Weights of a small self-supervised image encoder: widths [64, 128, 256], trained on patchworks of several textures.
Rows from block 3 of a small self-supervised image encoder, named by matrix and row number. Rows with one number belong to one neuron. Each number is 500 + 50 x the weight over its row's rms, rounded and kept within 0 to 999. All counts start at 0. Numbers have three digits each.
After each neuron's rows are labels from the 100 images, of 14848, where the neuron reaches its highest value: "strongest on" is what is common among them. Only what is clearly more common there than usual is listed. The data: patchworks of several textures.
# fc1: MLP up (model.blocks.3.mlp.fc1.weight, 512x128), inputs 0-127
# fc2: MLP down (model.blocks.3.mlp.fc2.weight, 128x512, transposed), outputs 0-127

fc1.70:501550525412548480521529457407496419518535501606552487480691488412475489467468474434512482437505542506598470458483525458518476534536451478549483505512538427436507601489525517514475528485575471505451410453537484529493439448494440465546454449606575487495546576584542402494402570491436465502543474511437538382475563517513512554467536530503461507518559469516516490530565491419478418502553
fc2.70:516447491491463463477501455587516455483529549352439491514368487556559495524563564523502480546449389457489562518516453498526511461412474607504555502492423569498549518573506491481512577460487519408508557513403539489633581519464552543499563541500471540548544467469511574502525458504547457543416565526533466530528494461561549385484479481432533520488489450523417384534490515552483465441469
strongest on: white

fc1.205:521463464485415552540464542489529441481585457524496530536467511517519452416534471559526493415544515493460509568496580413437507431555541449481487572450484584465521468501419454468466590521573392526532431647524521537445502574471419435468522489505443448505485506431548496527559408525531539608539414564468493439462417491520551572490610493529553482506467488494528531578483459450447520507420
fc2.205:532528498450498427562496566538541510543455478524591434509505464478448587444567453547468582469525522472468493452474450531488447506464516490564497555439452457500444578426488535555457431428476394481482449496530481482555560492528370479405580417547541598493542547588493568541528538546541321442466540501601485478469519549521414458538428537426531502501479501515545523495554519477482514521550
strongest on: cloudy; centre pattern: cloudy

fc1.318:414454438541535506411472543463466556448504480485475443531428417473460398494615497454453483394504520469474514523525505443555522609456567463450538478425525390504523491454561506420527468529517548563535464552590543553522449528524409486513484423552549601556558478470530397560552572527432454500462465443548415578529530558537539521525575449528474533476527501466471530418518452535490460461512
fc2.318:489504576439468511488440550539500571498541434552505568487528467489460499565504461537542468494562528546514506589429573496532506484437485596503527502490388455446447489625503626447544490469498468510438488433468538493553498532589537438482423437489482546451529525480452491595482468512550517495438420526453448511497494472463536547488446535561437442504642465570586440519453414388556478447423
strongest on: rays

fc1.150:529552557547493352477546534549523531548570445524500560544597463400533529516490480545432479521426446477442552501472471536506503496532430493551490410467533506495496515461445440448447488564485570541490470534577544515540552525512456539577574458573387491514493472510494540539419438516547558415511472489546550396397540488473481601429479441472484531518542606472445464462402572576525535530494
fc2.150:459465503503378630575438502515462516455492547543570474512459607509490493529528444498547577422504486491502491481488475519509480574483484493549450466545520497428540440444424579497501463364520410501462586476495485512440425535476501379459523566480561506515491596515581458539464576542414449552392519545448434502548507486548508518485530501469508551586583531548421460466555508416466455479482
strongest on: blue; teal

fc1.250:597424448585517486491451476552423465538449474451496505484502583604576569497503459492492493501433497444602481555480587450447469506516463459464496449532527528493491472425481479559503574501417476416526478511582525542548421466464468558423476532488423489567424510521554412475577517472631569561578559546451592439555469514427470498577579542488394523496504485466461501464457508532464511504451
fc2.250:425516508445488543489408510483550412475555499554547594449537532482446461580478468523554471477498449556386468521421386490585520509475427556453475535527415481455596518458542470480479531509510423494452492473523460517400505521501485432552486481510541558510504503508636478477412431547498422545536650502522430558539528493529496500467473445490522597373445542474482476492528472498568504548441
strongest on: pink

fc1.297:521541503626558446536581511420479433533355458441593524522459457481502564478448542522476530548540519435495598461451501576486514542520502543385513452389517497598507499548586527471533449464445536497469416533446470506434614554563480542462467485555548602405478486518535524496550560493510440543415519489441499452460478489550534483444565458488562505441535520562488481567507476472492463555490
fc2.297:528490512535472435546457526610519484498568499507455407534539495418481485514518452526488503358462475588615420489513607460561514474486565561575449515573476406414512554503465543532477576551499398511581516589538490495514496542462544466529453489504590421510486499539497450413487441506517506503567548537577507544531549586458439398505525432516446442517476486411522503508421488563489546476518
strongest on: pink

fc1.241:533613458481463465463573519396438482551506581564566529562425511520485571442415379519531515512539515441587494395533496474559560577476501494539509415467570475481533480494494466526531374473514389470458543509500550542402375523554556484516467513481458431516504555427442483542604476534571478465494576540544452500527520481477514493561535533484526571510544480588460462516466461513553468528531
fc2.241:469413592449592530564415568501552532450500483549526567423573487562518513551564563494481449484523542526493457619506511496399432504528486476486426480501402527588458505499579519583558526537427610491551521442462484542539511575474471553584570474538484533530546446562597563561447534522433464528483469543511540456548539494527566457391453493449421416562515484498459551504479522485517495481470
strongest on: white; spotted

fc1.298:418482490546497485559503520460484520500620656421538426423522587459447639576505526523504501534484438498453487478542584496541496517547419513495512489451545491591495420475404526522517507524449511439430517531463523501474489560561493496517543513433495485503445536529525483628481521473402601553544440526463463562425549525519498466478476446513561559600510593413470446506530457551461513486477
fc2.298:556467456518567484349468503482522501484371450546587404499439445511559538542549517443486522465441522467456522420467488558540412504505412530435497495547501503474520528490592466558522565413560502511477514461548475490540477494529521474439473416491450490562506501477540534448460465549531477377574521555499467533535545380503500596507583537507417515503470464603460488482513528490431645511529
strongest on: blue; purple

fc1.307:514522568466540581489506547585502560430520497439612509524586463481499542490442559536522482440478450456463405573497507425560479584468521467532450575491433535446474533480538435526525545478468494390578438479541546527575533568506415568536458560462466436476506485468435486634436466538555473549466532611524530433508444571532510568454460409494443511527571500467560480558496530442503460431474
fc2.307:496487535497500536474499517398525448495527476505552578509460558608502477493559481437509438540507529442493579519436454589399512426539489554408497488452593380492455520502480394545459486410564431478469546514558516424451464445549605469493467504550555581459456510595571600471570446387432497468493535451448488568551553411461471458513527545450504544492536484537518541508505462473472515519516
strongest on: plaid; rays

fc1.219:495588443489492453420515455568487495503506493513552433529513540529502455513421521468405493412513531414526526466580492480588514479473391524390518482514565483506524412480604409556489481491491483572430518569496480566526444521475443456479461496539533494487470558433501498557580483523481467484477562548613473583567590531479520489599569409520428485509579561474473502481439452518490509385594
fc2.219:496449483450519633538438585454617491475455558481574552453488403512515506493619518508493542483452371543562555566437436543487506474524516445527431561504459539532447552546562496456479549492463564506557477493519529495573589490555499520479555533538537482526510543431420506480499473515564480481492462465393498415497382488438419521472380486551507415483437495512562493498560532520537418519497
strongest on: rays

fc1.217:598461516491505481589497504509567466545491411471551553421442479571460535428499528435533563453467418516564499512501442531549575549499584463547528495476506573496434559544514588490471427443512503487457510596494468466488493459489525492492366511536455569493610462420434473488463511513373565411586507517536537562548472518624455544497491548519409445499476545539533531533503427523459557555464
fc2.217:440520527532564535480566465551451538385431410552461408584597550492579418501488477534575467506513509567495521555572545496470435469487460407452538528471454527478476546438471504484555468552621482476536472447566513481450523461446533506530561473491535451492431503518501594434524391522544459409464354466516441478487506461549517550551500492536556551545455407527435543465535446521560467478478
strongest on: patches: five; cloudy

fc1.106:551475500509421503441515584463453456533480513562420491470448512486470454583514497502431415592411493446550450512527487527556575538512539537510531540486497469463465415468535533557484461552511500545547527572457527472482544430519573533484530413460420585465487592578329387494575533511435467497458514499565496462508548374581437593431551491490494518494505552545474579568509494508471519502512
fc2.106:555460522463519489452510384544531463499550426481569488496539538565504585502402448499500513542506551565460511533546540533484512481528406460488547552510591521554544460456388538469576532436446554489634438475615484479560475448576485512455395480431518487432466466494526431537426565455481560488467492591529511467587495530535462453447449429554468531644496507482544455554490507460499499464534
strongest on: red; green; black

fc1.491:545399500500487478505422480461514423478530538521491461487509458557513518565436518563498421482406597477449583572480484468498517557535511549482558544471639530528575460498513527572520429501421511481566499462549565477554517530382481452502503438442479462463460530463436418488517462452514392491541478550518534576649448573518442476573499564519459530545415427508531493547501510465541456402544
fc2.491:518497506517541466494527454522497508517533487456553575457504619591488503576576544547464560471555326485446408481536471516475504473455399460431500489528478477461513491498447554571441554517465366456517599479438463492492481516543486460498551575514550497514524524522523456479364577488530572614528592475484456477456531571391503522592460483470518499506510513448444536420506521485534434533477
strongest on: brown; red

fc1.494:438509543456488489504501458511450506505512507467531372516429485339450470502451539373445413537504524567518544497475505495502574555535449520601449549505435445454501487475581449470506568439517488534452560449521513494433421450548429470466541443578456554429476463499521585456561432558508469549494486547482611518538577415556432541454519509495456484513488466516506420576387503539479487561511
fc2.494:588450519478503456404446557468580512553519429408448529594512523624590439535576513563429603456485491512471546528543465487421515413453408458509528425555566527498500433492473512483538437532497465436460533547585471453479544568529508502545488529510520506484511444484539471518431495432463598511499479432541536411473439600464475553499457485565507552507446627502528563458468452460531536479468
strongest on: blue; rays

fc1.376:543496516457522462406427499528466549425409535547481479434559490599443450451519496448387584424458571546483490411536511535450545506582446472471574479574488464507605461508585544574474516449504489533435523552463516475471499524533477472492442435562564609531500531504519525510530476566465603465432445509581498523633591512470470488531509512455474527532599578543455515471525500477408476512510
fc2.376:514533524530490534526470420542639419551626543487552460608484460533552592560575437494491505518530423562544482412498502507551503530480495523509436439443495525512438505434401515461535518574411466522574552531498485532489435507578482473470574577471442455544521494514451440586447516553481397494563540484414597435577532456471426539472447457480481496460414482483513547487480549527551505531519
strongest on: veined

fc1.300:607534505430471419618539611529567528428464432495548424568490428445492543520446487562491532429539503474506510556473407491500509428520491494529603482453540495491434484553525457578513519594566550481568364470524573467585557577432613494474517474472446503536525538477503492507486481549449495474537527580420587454480554532556475463456523480483490545477532488494517569462504543505395477518448
fc2.300:484567559558553474473508524500480482559518385513449563514580535581568454508518467518510512504532546507431490533664556495546451482483501547477500578528409558494601432518509464499513463393376537568431608494494412482423487493537476536481477535483509482538503473502538566429527541482551399562534465472519510375476504501512563579542483526480565499446492480507527437610478544496576483444530
strongest on: pink; yellow

fc1.175:509518509580472460492475559527478562481523472448585509428547418459533445517413491495459518463511485500553529539563416556497454556376552380508597524475523417490499514490495502502557476476473519459516452516442537441519459566466406492464589562493552491425526472469533436479669460534611529496447590501615502493419475452469467525485596543509498506459541452564428570492540507464449522493492
fc2.175:410445453397480519546481546508449433503501552554413563537518585514496583550470520524501435481529486416522528531440530486434496449481478641516478540431435650491479493440504531552423519496581465521478527508520431522520512562496536525512425506471389517518381537470456566489438445508479422489549508513404475495456444523522507444549445548457482577474510455440473396496526562563527463440438
strongest on: plaid

fc1.174:526485544601527472561449497510428529484522536579486421484563512543453599568564513464461377380367545493475605536472568524496523484491587487461531409525485560459466356516517448495523463542502406437583435607525480488487530522436482460531436456480518494493493471495427504473566495541466513430472584487466437448440485505436460515487497522515567446475543456468511501457539478537544449554551
fc2.174:522451541512476514450511512486426500485389399532415516482458462529493551474483424468453540535453509479530500458490446523563411519500463487569466506573521489518432512457375586566440439480544475472548634495498560497440464515523517569489431436471486424569502498527506444480494475497466493511505569486479518578547587563641563570543483496575470562518493356521550469512528454424447467429562
strongest on: brown; patches: five

fc1.161:548428481482382479544480460518459469448535584558520434414456438436500442574534490478451523434448582495522544587556557560564595424512470433545443547554493486504572508389483448512554492488536533502526603539523495472465565484595528526534454419530550559392482483500495473460435525553482468538485589477496494539460546523516448455476545506467497540577530465450535432566421527507393505589540
fc2.161:518484538504515510474393569461578487584497513447487484490491601431592423515505525518469434561529496584432490462507589518460601490454435549529479456481507494491459497571462591556498499493497443531559548492392425501543388432506564442427529642508494468437482519526491460532587422524514581499501457538494546565439466518525522507490581461519394451545444462489438516518416518451542524557463
strongest on: red

fc1.479:631487518543534456548490472454516524424528522533443512562488486453502519567500516425572461582465442497421593541504444611507518413555511529479519549458539478453455492519539549495589485444482513454443493472523409489455499422480387390483492539556484522523516504500437534445428506444487519437529497571491535574558528453549628403392520402470438529470453516432570543521487522441499454514516
fc2.479:416461493487533483498478454483499472548396454467544473433501490527474492562464491503474474573565502495502495440550525405500529464522524402351432508499596370510558468486521557496451504499527430559546520490384516544478523517464550557486478510482403599466504468461539497531462465502492471523466394487472505489467413412408388540535541442514553464581517508543493420545450535556478561391448
strongest on: rays

fc1.72:475458452436510475513477497464568527559464553462469486478671555512516491494484526515479490560478435458418505563586527429496534473530415535520479435466484458606452458491492542490475509441545438577432458458459591437493444448499533464407551502396576579496528491485536403486541440497559586460407509522533479561490515526532423498498496524554519406475504415530524514547536375478467510604523
fc2.72:538466461451549459432408487421525496471522512610455551381534546526486440500451578514481546500558545493382483457501480563465526497541604551522494486551460544410461463470485422535518530421488544482463551577511546507561551547452414488470525425543472522539452519452499521563516463567425462493411516543584584486551475514503555418493387478494537593461422561513529490551497531549520443566420
strongest on: plain

fc1.242:516506507596525526504482573475488463486504550469414472423449562446560511558502428568456430502487577434431518383521423569562466496542510514441527423548500496518538548537536457505456472511376569512627497493526602533528486524524550473467413495466461610495441494537487530438512562554475489525408498522455436481429453443477449525529555501497506460390566510452441543459592467512458466428567
fc2.242:568460426464493451517492477564446563526508445483620502556510439696528489524446536521518568494555482582523491538489483491472536479460460481501528584419484544474518452431496495532487450489458467420443498463496522465503515479446526444462506557481560397449531475462499439557465494434456543492599502471446528489592527588522499420488494540445485491525400477449657431566489480430586528505459
strongest on: pink

fc1.424:447469492469478424522527524480468475529501372413615470445543444429479514479483456635551530471505483456496475395455496505525540572589506536410516437489506503475523515475560511535478539576456604429496484480521508561443554457492567518516487481492464553490516500473494490498477503453534456404584525621531529536536472516464557420489441490402437400474475503580498502464612557550552487602557
fc2.424:531448532589374463474512569478527504560536469611465486453461598474558417455496545470426441523520484503493506493554523593422450383508506453521505537539430485477461567540511500442519500547572511574536417496575521453565537540503405435530508465511470435553468468452505598511481441435511550505451439453457505501536499497480459571509476501541386537488548531441472575436395394524476522428520
strongest on: pink

fc1.411:474505481432541588460522482539542494378480464465578508548479407400423462471470489477519464580565507490444455499509560527507470478528458522510494499532573466579522595502454511516556440493497499431465545549511426550401519526510583524466475388487370561417509427450519515519470528473539489527521525443542520582448483577626498482485557559423510483457563526554637507501556562465549520535507
fc2.411:553562507506552461520455573483412408548470508460479553572550502536504533453558465395411510471450515457501546479403544432554529460520485548397474483478507565471494489501456503478546516531451584481509555542555644544501433468477545459465530410430527576523533563553492438475519531471526522449543506532394513505527486479470426437446521408554572464499442520545446412526491421442603555518418
strongest on: green; patches: five; cloudy

fc1.121:574563587497504498481412587636465520484520502452514493550570543398506522429460458473561535488489496534494451525492469574509486393428527576512564491460372516528559527536548573513547511485470456481492536531493442532454594537466525473539529460483437514544459516515463548568528533549552459529430379518461562505518439513533480581593499424595476522476474452486394441451489499442428407517519
fc2.121:429522525491574458446496386532444544537387538541558524475537504534466478549520582564529488495460564561522523447549572518510495528515569523409499469572554539388476542464536480529531456500600507510486581399416501521458480520556406515511400503585477491450420450495492478443385508516560472548522467575507508475537564508598494472498552547543574451487497576537538422559421494545464575490531
strongest on: veined

fc1.112:513550530499584492512571531567483494522560458557523463441478529420553574509462458540457459535483481486499485382489423442464446446522458547538497537533494617563367508537382516548452477523511498501547430499531601462491579514586534485482474529474479571431500440460399551444449465551454580565408543522472538497483499513531449527482447453556496463535560504473532530505546415559502403529377
fc2.112:485551484532435463459328433471527533484522492496532575497592503617473498471482551497449495470481531414482467589462503529466556495494464468483480564482488408414607450454541534462597565430455512505427554460500464529512547505450514520449519511533526434483498541535534541490552561479558453445552493546551420571484499564451653448507496444446519511492516556452496473523403504431460616454519
strongest on: pink; plain

fc1.198:520509472488459457460578485389490471514496522507455457496542427491543488474449433552415489526467575444506573456498521492470478565579535531472562571473501519494502507545491531397499451469566383478350446405404428475577502561543503451581506554438516488525597530463481461532449480530560577509508433568570559446541469577552401490507489471468619503480474529530466506446511513458430524517572
fc2.198:393421498436502504512445453458453562562523452582524469542540559482494542474495548519653448483445384526505468570537489461505446550443511484579461467455410446459535536467467356476477489445457487431487576519557478495418473497497531545486529526531433495427532491442493508516604475524442456539511489499433471636492487504493465470620483531525449463510515545502557556531551504569520490420406
strongest on: blue

fc1.310:471491450599498496485462493456498489517449488408506498449594491424499460416553426534554348550552517464499466502515595499469456435572446463497418586414436561530546544576553490498533491453461462440437461625508457469442431525578486527567425485495509559505510511439538589461513499576555551443543543416454569529444484559502475497476544565459495474467541542504516505456404505545482508577512
fc2.310:477525607432508519495591465550500510474494571520507528520441433614516525566470475463518600476431534574474502510419476470496581516483480504508423471539495471467416516477450469533430563441518490502468514448453479617548501455540426514328532587522492467472555494517509432568584578444459522516428536511576434451490551494550550531533487485463519490527524507350587473457519499403489495506528
strongest on: purple; brown

fc1.406:549450491498516435509475518433491519527440557434482549408559463456544507408490541548475580533480509478465477487486546493491479404566521556435598509475471524527585549489475524508494461535540569513510567412494416511557471490419539567452451384473511563503506477513494534571468443366503487553470556562509530520545403372471466384486414578446563478510448435529455578434527506472458468518536
fc2.406:491503568524480575529570396414511445444626482576536533512544486542539546544515446508512508524476482487548485613576488527491614529486456538546450515544502532448450450523523472464548491517386521454542458628546529477447582493529442439528502601525504376468570481465523504478531431450542533451524464486498438501461602566501482518524558460523410517497500552490448621495487496529561407529467
strongest on: veined

fc1.442:414468514456515524569481445523493456483487531475434456496467372564566554381612520527551525474469500514350530511509537462520553525553559530525397584532473485511526526471514573579501568528489447563497493484530539466375529467510536549529469452481536519523536493535604599518465509486582434477536525604433446566486598566510515457515470539441545460484452537495454547472538533483442493401502
fc2.442:569494498527448489593507644424480545465580425564560495455533504399456527439423462458544532484567594489477559511474507456496453571447469429488600507404505467501471541500505447409538390518439517502530471570445468592469542509497437431489473526492412448550573525494476474536492473479460543514469486543459540492423479496523481430523516474465522588423475485515415591524522459408481417557498
strongest on: cloudy

fc1.164:427384562548490475542499538503396518533513538500588490429496511567413484588432549467531517481550472448473486538550524539503568467417414554467507517474497531621564454489508491540443534534560496461452519569481521528510519475399525499401567538522504510488494429523406490528595507435516485593430491577469404579508495449457416525434543562566551431507498425416473507518520414519507546529473
fc2.164:499573408537415547512558497594466569448507566505389556438544464467475489478449431536484529488490490595494390598447524540433528476494556480500499491447459498492582490439502499589514559389519565448532500541525506457448538457551547538508539469503579563549527507464523501600436463509596434506416498545513425424557485477522531501514442458465473614457459506527514478464466503462497405622492
strongest on: black; plain

fc1.299:479441602505456540392545584507528523517460510475452487576480477462498416479479588457422542473544515547512548571457566463472505592499420464549442553600453545517503511545462560468430514527487501427585446499436450497521433627558588513474560532468530424495495492545533520515455514486444447554537438480527507492505388484568471473451512511474501430474490487397407561479618520497467407540483
fc2.299:497502455546572541497533477497407470516557418517512469418501592565532580545519469493504460626527510429438583428579497526506559458499573465436573454501582561534466450435487530503524539504573473488442511564535517533517627505533466560504433427502464519620465478414475477475499483538428575465550519478490493554508569525521498526573459517437591547490512477552498386533503537518552583409549
strongest on: plaid; rays

fc1.105:469558537562554422525486559412440447456527498472356542493566502587505469517417518459498501553419546503474497552475451503527381427491500493475502445448655528525476458492508516589557542480573432489545545496490445538403499510527431470477539477566577524534534522509440526546556533444490557561465570537533490483537449422441606451481524486495440448440607485580530491487527504496506521587463
fc2.105:534440476379448508477473403475556423580493436555480467441508504459509460453621523542566579500563497507520532479531615524491559512572532427474411477509434507470466585491399469508448515469475530493508452551455495532562425485505534512542579463457432502468447538477629541429440532496523476507521458489535539534463417538568473572551459574487453593607479435466454433464504449511484522442514
strongest on: black; dotted

fc1.218:542491568614438487516436502432475447503453567495474388528450557479398401579451506509524519528482554580512484551592519493547558481465447441540585489516550587518538521477446443456566525449503492425551476510500544483555574479454475454537463498604463441566517489496519441492477549520567466535531583561464511479497445439569468547654569532424524453511553517466486593474492520493562451439486
fc2.218:442512448500469496470523502407492550455541476590419551537527396413487598496492548554503409490503464507531544615582549544563466527401500511544486456607504481584469523542531450541476525451418559418553458526484497525484426487477446487568587467499470423469460546515472472562510521490524575589509565564475503537404391592506515398439517458428458513510573474488459523524512534522521461531509
strongest on: plain; centre pattern: plain

fc1.415:482460484539504546485480375460557573591461547452452443480504471525470549470610489393537516497485495556573547519503547480588471564482562476540501488509465509393488452524496595452556504431498418473478493526472496526469454492420490469488500597467558412423525473521586536479519512482544405548409538521503467508524505650556579404531410510506453559502457527419480445537537407518491508459472
fc2.415:479458536437481410468462404550432498582608464486502503497614521568470428530423388582533472553471438476466436510495541514494491444599465418516472554492536561555588487437457515493478530529492614470584436524482569429478529500499446532504462466475504435521575580486508561539509496575568448475545513425548486527607464579481520459441432497440404442463510447477514521483530553534504520497535
strongest on: brown; blue

fc1.457:540551468475424457537552446485525498425546503463492420508540472457518492608482419480390503489542503477517540470533510543413427466495452432558431512571452496514421544514456554425492441370465492464593552476669507537519514573463573406479457490484526573492557461505526486542533503503555576527459534428499592476475388473481542495533595563510482527548532523540509446518461449462427478462518
fc2.457:529454606482461516495524537568339435489466477497526509478470537637542518449483520525574510623437458515465526626473530482564543525570484587453501455441470488541476505466540462498522481479614489504505395550443499457468520477467431522484539442492534506520402509503366474442510497417519534418505392450497466536480463515487427589405523570493495502544526519558523522484498455513529511442482
strongest on: green

fc1.76:424443475508511485531495513515486576537470530512557555431460479438466523495571552374492395505451428478518539506470498534528562554498470570423425603487534489448479527451459572527544572454529426529528568486474472477390391503539477425497559539447508504454520505571552513465518420523570450465500539580508532550473533578555499511557407435449501510571480507472408381433559482573560546507452
fc2.76:520464551442477469496549485603477426590446508497505506482464512571434449544494470309460455533503533556556538527589408497490474493495531503511440539531486503470488493533528482486552499552513502545427495452516419413458558531436472553479502548425462545489432439546515579465550430552557609429505538578499517389576475544554588525548507469458483568492507553433578478539573418462512450500488
strongest on: blue; white

fc1.45:481469531513500385566546493470525525477457552424431403426428545431505463476572520448506529457441636430524489463597467538470503468527540469523527560500536526509473522505425457425552554499499538610496536475583541550496560411481550516458423468586561461572509545531518539441413559513523536453570535496517582511487460434636472460548486512447602535508575443459508508504503514542497544555531
fc2.45:595458493407417472446448442398434458545548443545481429572465533554444389484516539481468485574578465543496486485419549562482503445516408474487448504490443502574482511584558462458476572486470533391468542548440425491504412526495523491496521525463413441501446495602474454593468517548479467469487492520491511492582441560586513394482539419566538489478494447490483418556504551505488541536546
strongest on: plain; centre pattern: plain

fc1.4:561544543524458549562510441503560566476520511416438453486471571523534566487551425472586458532417495460462440541478534502472486477500532472406521489588506538530486510543517475479445479528567442470474619528511590438518433503452584468447483536560512554456448517440424499502513538452515510537459420452572523472513534465438453525581471401430424586552453522409455599482422478518453567611555
fc2.4:537465479499532571476530520548499416584418534468556558516567563536466475536541565457572514384501477431537475479428488484519581529591447478475570471447455549545504541511517614486542511547573465527517595455468491434517537470491598440423458422516492509450434470412501552576426433604503506484476532455464407425517535484538507530504488491433402486554532540526616478573505491443527454518540
strongest on: plain

fc1.320:639384474547599468513561449500500424627419467438447442543489482466528553545433436538483400521448526455528539487447507509450528452490481518462535476423447513527507459500529462568505541577414601437514440528513501486479542474554492553466466421484523560526443486466441496440554476497579489443469515648552445495548436543453489469480539453492522468457524515450494496418515556559593466541533
fc2.320:476496496503407521556506494540546506481434589474581426462481540466532484521566515596600533445538413459461425513453527568490514448542525445536494467486537468538529539413453569494536441576464459427546528568498544483511491580536550399554498498535525458491417478498459389438455443503531454462575524542514565646582456569513564476516503515528522458487500512501537610568525417491446558491410
strongest on: pink; grey

fc1.69:488498524590443444511590479486456471583513477586501544458483472525547425488447576387439583594480504479493564489544526480399443462474527508524453487445363557460464555491415524511460533537485490511569506483463532495518522450536554537513513382535402525549528527518457397593468467446514561390425513468450423505502509493463550522470571558445492552548483586506490469484504464476447496414579
fc2.69:523569516478511526546501555478399496474491462479463526469469521553568447605503444610409535434481469457523546497413577477568431480473420440527558454510567513484604504485493441543437454557483527470531453405459546410461460466463503456495542507467402431484512511485411467545489478385487468439430485440461556427512482445602507548473440507438522466413411574545482481544484538482493506406496
strongest on: green

fc1.28:571525584479491519453503445493537458573531496598509480488433473538604506438596477555481440433583558452467579544437462470490546451498563575380587526489508487564467434483495479405542449463551463478599487496451510533458497514553529515490530485513555587385471568543530417546464565558464481469539521490424469569520457604401525547533451490431502416469464527561475477520535493547512505467443
fc2.28:534487475481578522497471507529423559477572531492468447549501546594428439540476438495571485451469509581504494448503478542474481528592479472505493438460451532460476547394458675479431505560453451474421516531504586500529501511549556396479550409558506561479474419505490513539518485481520583524459532446531558448491562493471420531459558566450481558613544436366506541516569513463491444512518
strongest on: plain; rays

fc1.278:475523462437490523495480477408503445468537552448493425504549480496500473459537509521522489529417487477500464448415574564488461420637615459443546513498487565472566556530428451558459505470471531569553492526509553528491422526405491497515460515555447449429519526480560556472548508458520449506414559508488500506558548462496515358592371567420532483517452455421452478484438518437457388463499
fc2.278:491523461517433540582491470510483525446596467572511504487483534551471553520433503555485560408545512473475498403485463421450507559390435482551456550523513529445495526450480568491475401499434496543472518576615472489458532525530425459452553435469423585521432478481402500525449576464474537525471443570539486427539452619475452459524510487522490398504492491422509587469464497535573517515636
strongest on: black

fc1.449:539572490540592474492507512519575456511473486509500572496499524461460549474478423403498522482499554498417436492572536486495604402557434542417491520412543605510580515441526411541453496533387524384512509531553525539498495536582469500458502431506386538519387488494498509487542462470528472495480457522497517397408480472579414564452535454460477492459558508520504569498528526462515604586507
fc2.449:478497562488498505485529442530418379624602458504558508446423549590460462496479505440534562591513575570523464574564467507478469487480472542520442499466474500457517583496477479464446496521443448541511458505621563482517589441483436471416477493470490501498490441519532517516452471496557424474557516523525473479594494615413462506472496567499505495470514560403546465435439504629532489439594
strongest on: purple; green

fc1.51:528469550507515512571419528472527489444516536460437411444463478417517597528513551476496465524487550553612475442528543534412540498516483472487479537432471476620480425550505428496520466456519599417509568528554539504580536500469530442429421459465581542483450474404530516481552490473468539562542472575459521524495506470532454517560638566479506514584550429549559471454578464554477377514516
fc2.51:485539511542482446452455476445473570622593479381557468398585484659543444513548477434532480470535428442559485581464491479438522498471485559522498500543536551554396564596481539509457512482513528439519413548531583552527495478476461536517517504477512394481573463480561545474500528417572460513566401510532474455475494537575549491492500449487480509447539476507461456426610473513482516517524
strongest on: red; brown

fc1.97:512460472478526542480399356531486549641591486500546498596526467497534555528538576597499415495498495438473556479509546556532531467535480514511451530474489518483614412563407528510543497443453530549523452484483521596452461537585385517381437539453495494425477569450478503466457517463563481534421450538522481502470474520489488499456526432583430549563429484481460472473546533522459507455526
fc2.97:428564606579517563573536577442473445470453523461521518524563520581549450568454433540499599558478553492435435487541446493498478518482553373441521533517459514421497516462598419494391461506493565533522441496522489485566540477519512448547535420588478471548549428488504490574522547543490532407531477495522509545498480480505451469503498636531529498522564446438525562580425518431583448512496
strongest on: plaid